From a checkpoint of a small image diffusion model.
Model: norm rmsnorm, patch size [2, 2], width 160.
Training: muon at rate 0.014, 21200 steps, batches of 128.
Data: trained on rendered dice on a table, 72500 training examples, 37.4 epochs.
Rows from block 6 of a small image diffusion model, named by matrix and row number. Rows with one number belong to one neuron. Each number is 128 + 32 x the weight over its row's rms, rounded and kept within 0 to 255. All counts start at 0. Numbers have three digits each. After the name is the row's rms in percent of the matrix's.
After each neuron's rows are labels from the 100 images, of 14976 (inputs lightly noised), where the neuron reaches its highest value: "colour at peak" is the nearest of a few named colours to the mean colour under the peak; "peak on" is the class under the peak. Only what is clearly more common there than usual is listed. The data: rendered dice on a table. In brackets: how many of the 100.
# fc1: MLP up (model.blocks.6.mlp.fc1.weight, 320x160), inputs 80-159
# fc2: MLP down (model.blocks.6.mlp.fc2.weight, 160x320, transposed), outputs 80-159

fc1.90 111:089100106102130108105158098129093153139151149145194126088130139105082098138059153160102103123169127106085111189156159180117092156175107131105128141097162090129126140183086116072085099168103194126115113135145121143139078154085160185138127114
fc2.90 096:167125131132136180132102175102192135159156130144088130137110164119180129148160123093149180078087160154114153090124199084142154116152136104157095090105156139149117129058135128165047168134127113093092107121128172116124161123147128120112116158
colour at peak: brown (65)
peak on: die with one on top (75)

fc1.94 094:104174090099152099159148117136145194090218119144115116067103118124100128119123135175124128142195154080174137157167152168172124105122122087137132090114176104141142150170113097135185073115108131127145093079123122116154162194082101112095158088
fc2.94 098:089092103108085116099109086074114150141127193119106112093127114173139144112141097142147118133042133140096106147102083131140150115200166126056092204121169190113168130095127171086113215131127108137101146156168153142155117061176136134127079157
colour at peak: black (52)
peak on: die with one on top (67); die with two on top (25)

fc1.244 106:190131138123112120141162098181122155132100129157124144082150094062129126161131130137104142135091108161141082171121139133123071135185088121091097065116114060182134113129095069095086090083139145135064125112156112127075127138137160157113119143
fc2.244 087:076158102144149173058088150120139147100101170075153100164092140120165157093117121132166143214114135099042154157085070110113141094143139099132125118108146205053164159095201092132145115114136147127116121139136076153064119101140097160123134076
colour at peak: grey (43)
peak on: die with six on top (77)

fc1.312 102:197142121126159081127191154139131184092100110167117143093130094120122103160134129116108114127084145093123114171064190195131101148135106113116115110083128141156143134131159076102132081126112159127068217159146108117111167104096098157108167182
fc2.312 093:082158144158147144103104151091108092123091152134115136159145102121139188110084131169109158217118112119110144135147053108118145128124119140197117131155091127079123155108137113144150170114086146111173130164060112171123100101105142114136126081
colour at peak: brown (61)
peak on: die with four on top (38)

fc1.223 111:153133166148124157197149088122110136125167113116105141116099148172125102148144141140092050125175099112151170132222150077121079153120156064153094140143084066101075154135110112087112128156118140091131198147146118138112157142129137157142149161
fc2.223 094:168157138045094089116107113118157155138102186143132122111090082109109123135157090154111128124131158115148139091100065183126225102171087145097098159080127179160194147156122125153070090114072103152136079123106157127162130172143150136114110138
colour at peak: black (83)
peak on: die with six on top (37)

fc1.147 129:117070145161088139107090077135117098139121127091113100162148138096137149185140104144078131182092095146083137115146104161167116136175084122104162167188110107171166120163116195135141111084141101088083134134047103115185126105108112147163134080
fc2.147 105:117053158100129161181116116150115180096120109126184135128091122135151109097181128149085142100186124111204093157144139120195123117101123149140136085092140120176100161079142103166124141133134087101085122071195155117148109132155115123120159175
colour at peak: grey (35)
peak on: die with six on top (60); die with five on top (30)

fc1.122 113:129104106100094128164107125159156129085156165126117210153103173117129125139126107095164150131140142108094086111096154106103068103212086120103067155143074120117145111106048138149165120143080113138148157157123130087175115085036068089155178086
fc2.122 105:105166163206092131211146085134137100132144102113142115119191090099111161136118127106099144094100136138167105090121119128149177097076155191139191140152094151160133081118142110170121090123150127131074091121110125135131104206192090092115125114
colour at peak: brown (69)
peak on: die with four on top (32); die with six on top (25)

fc1.319 105:140110144107136145178143124131112086099131136167119120059135130123097139105108113127133130104127191034169166155139125173157207113123126144099164163099122165126096152160126144135121145123105189133115135146086153167195133174120127104140138116
fc2.319 118:126101123125085084100105127154173154202129147118148138142126116122126127156080082161076139186142089134104154160111078100156079156135175076080122088074125119151182105138152126066124118129115147164109112114171110064123126082139170142108137096
colour at peak: black (33)
peak on: die with two on top (93)

fc1.20 092:163115155178099081106134134192155199101083184089105168203111149138121088116154037142066156169101111136078156154128127083188118105088181132093130116148112078096126109130192147138167168131140124140103143145173091141137131119115129071139158116
fc2.20 095:064139081091155166109130141064103067143126166186165135089117164096127151166082187138167069107169181102173059089132164122056136111144113141117124101124111148155094144124031140127088099170103136112144178154081140124130113103148147204106062165
colour at peak: grey (52)
peak on: die with six on top (63)

fc1.0 116:113087114118171115143150151154121145120128125176164134101127152247156141146114102105098104113129099167105077142124144115140151146169158098109055107096086090163106103162111124134122145145089189088100205133164140110097059153110124131075095131
fc2.0 091:140108136115108079078149085096189135105120156096187134151100088079182080125110136158142118135123078112122099149068078129084114164098179163167133136159152165087075097142166119174109128133105084149118139110142070126097144043152098159116156154
colour at peak: green (33)
peak on: die with six on top (91)

fc1.133 122:171131070138127165077132139095098156133116105120208031100062127124117135161121142193081107096120092137073156156186158209146139161153153070107128096099168081134065124178103148123115149156136139117149127114122156156091138136159160136144094121
fc2.133 108:092110161168102095228121166141176115133154122147100169155182149126124165094117136087090201102133134072139125097134109079136169100104133191225153149139043086134100117114088103163108144088112128151124067095119147119159135169158109091155101102
colour at peak: black (58)
peak on: die with six on top (31); die with five on top (28)

fc1.21 086:171109130142170125158123073126091066156111147158164097126113150093129125136155183106140100058106113165072104137117137081180146142045139150119084077173141142125124079135160099111135124102156081104128153122132177115177133152129088184119148134
fc2.21 096:068138156103128171108108138101123166121169154134092161133130168137132152178085055167148187166163164095170135181126113178054133082170169121111160135125124110149153143135127146157108154163104138101146101163115055169166155104111129048124144121
colour at peak: grey (39)
peak on: die with five on top (50); die with three on top (28)

fc1.17 086:063143126113127021128111125130144100113103113130093138126125091158127105206135102079124091142107139128093089123139139128124113123184086162088183158110167134167166114235094142089104096145134125056074154110149133091114158131156116136122105036
fc2.17 100:194156123150148155183139150090119151147119122185168173112160134141111153106123144136142124079158116139142128071102075152141155156146153105170092132121047077077093125088108139129130220164109106145143152122110160156185103134153147128126109163
colour at peak: green (31)
peak on: die with six on top (43)

fc1.159 094:174170160106142132065153146142137128091019060144091105094144080142116120149117082074154127154135094140099134127174158097117147095097110126074077144084128166133148151123157149169187066089102143212140136121091177173125128096179129077086093100
fc2.159 088:106123099155131119177154155072161115116163150119098130136067147109176167128094151166087134127092162155169085076126143130107137097153111114150172127172094117156180059085065158090083101138075103122119156104112151152096115160074044160135114151
colour at peak: green (32)
peak on: die with four on top (65); die with six on top (29)

fc1.245 102:186133156176138126100120163178100142084118127116099094139124131161135079141115106113171091099102153144157102148062148169155149119110100119113164034117126166110133130156161128156175087139187204125080178063155055166058138180134112150106135135
fc2.245 103:100153099127135134145105198098172135148165108103154153142128126139183148146081126109071138115098140118121066092178155077120145066103122187136148129143143127109092143135129145116155096098125092166172064061137141145228131128107156096135142106
colour at peak: green (29)
peak on: die with six on top (30); die with five on top (30)

fc1.289 114:148088132172121115142129148141128085125121095154124126112122106159134180121125172153134081123153117085152189126145090126105184104161149120152108131125148130151132179122129165159147119172145135093108083172162120117044159126118151103182197146
fc2.289 114:086185182106160117088143091108120186098127131164107168149109120127107210105117132151095137164163129178153110121133137161149080145139121132136064119095166141117117141144171127106122098135111158158145122127144129158126122080088073160101102128
colour at peak: pink (31)
peak on: die with one on top (83)

fc1.116 096:122160142144130097147106143112137112083106145055080112091200151168114141148164134133085132208109138174172173152109134124127112149085153090151083169161063127103109132136132107202187126148108138091115153185135139102102098143101135132122160132
fc2.116 082:150165046124143173163126101135129110120142143133144180121053123149084147105120132142120140103142148142159155154177117195182137168177086149133157094095202118172156101154120142124131135096119136211082090036129144160164162132133124109142166091
colour at peak: grey (78)
peak on: die with five on top (30); die with one on top (25)

fc1.198 092:147177126132118103098140144099130141072082167123165109119127138076114115121075094119174134158108171155196139127049090118093132080133053149106092123105108199132194120078204083111180136096096164131135131141065113106102164083067162116140126162
fc2.198 101:094106121113115145183153109181113143203172080119097102151152111146138123103195101102146110101106107100088169117143106128147100120151203119150133177180145142143100107203064211167092204130130139112092149108169113139086131146152085160126114118
colour at peak: brown (59)
peak on: die with four on top (34); die with six on top (32)

fc1.42 100:115154135142076076153090118116194092135120067081142094125120166104139115139115079124148129211133116130110165126090163162186021134158120110108165108122143116116215159178124101065132110120126139139134134158093132122090094143112130140142175161
fc2.42 095:132107104114196162122198146137082125081132129150110121146149114154093161067181143180051129092064045123160117119110099121091160121124161126141119181134088119130103123118136165126162157092104134175160151114088125155187130109136132071152095094
colour at peak: pink (48)
peak on: die with four on top (49)

fc1.127 101:150063145152111151136104122120076091146118161163090155138141053134094103145128147060153123099146153169141115104117121179108142149130133134167135113123136182181109116093044074131146131140123069149156146097162171133180135077130107168200141176
fc2.127 104:107122180133120115082115141104087176157124114107166124165103172081177143105108148176110207160153085170112148129196152125120112058078107108166087157115151123079144118112201222117128128171089156118093134175079119095140141121104163133069131152
colour at peak: grey (39)
peak on: die with five on top (41); die with three on top (28)

fc1.317 087:090219107129146181112145076142116121111157084119181090189137132103128183109144104126106113087120131113075084116140179143196134110072099112111116118129118146144114075141147129148130085107095163175106110141115147141152125137121124096089164156
fc2.317 100:178118179104099096130101141066107104149113164111106157115135180150135097095112165193153126132134085136184195137103139092076087074212186118129124092095138083081134175150102119141127165147121128138160149096154095144096098120133093156170136136
colour at peak: green (26)
peak on: die with three on top (27)

fc1.298 101:122101082116165186122157114105093161146190153148085126126128110121135154161159127097065198186087131119126166148156090156105121157111116094144118156125142103134115155144172094103142098139173121148098090061136108134175090142171056148138148124
fc2.298 090:149135194157127126140118107113085096131079136145174150139111132113134142128135149144126088078139094157078117061093168112089103077190144131090141115134077148171114125111136161164125136164130129066129187107102150128144130140120123106117045108
colour at peak: black (43)
peak on: die with two on top (28)

fc1.30 073:177139130134174046074110123124101159122165185134107197144087141142125189124127144123130136147069137146106127141102136195107096150130138177119162168126124128129133146178061192127183095120142091125156199092104154113064147133154126095170120102
fc2.30 115:065131161145075151101095135121136103156085058150163077083131106103114092145146119129135105142162097140135117114129122099177140044171097088159119087132116164128115156102128022186092172143047144135133064147157092152221146104112127118122142134
colour at peak: brown (55)
peak on: die with five on top (36)

fc1.228 106:147106148138089071089110076094046110180088132125101202109104134102130136137144018104093137108169112083131079159179134144116183145167140101099134134130114139156124127113094184157175121142113136093117154099176176060151204103158120133137155135
fc2.228 101:147072107076137150150151120114105168114136155116142045122076131145061116068103170097121196077096170200133114158100139140163125144086073117183113119117104126160132148085084109130112185161107152175128088156129091166047082109127130124146120105
colour at peak: green (25)
peak on: die with one on top (52); die with five on top (28)

fc1.161 097:144045163105172115113191150156176153104084138115113158131195123152194164189038127145149128182145171114128162169138131079163105132149045155049144037121144120125164116161118110151142144162070106115133102187109136166135160147119128104190160116
fc2.161 093:136180067221117086108102138073065130152161125160167102111071161101119070089169153098171133109053081166116094115092139178152175134050229138153148139106122103143098162106105065126088109125099168083126154158125158159076137124109147141107134219
colour at peak: green (26)
peak on: die with three on top (41); die with one on top (35)

fc1.304 098:115094143136057089145111112129129137105145124150163116124158146175084147110179133160091153135148152167089096120185159124083065082174033116144121124125101186153057074114126161103122069128094110131162135094116124100193040088151109123170089094
fc2.304 102:154140107080207134091208114127141117195109116151150178141132115086160109134086156054116111126110127116110133163095110134121169161112161138198109122131114085140177170123139088180143153136152143160101093192154104151086200137124126170113159174
colour at peak: black (56)
peak on: die with five on top (41)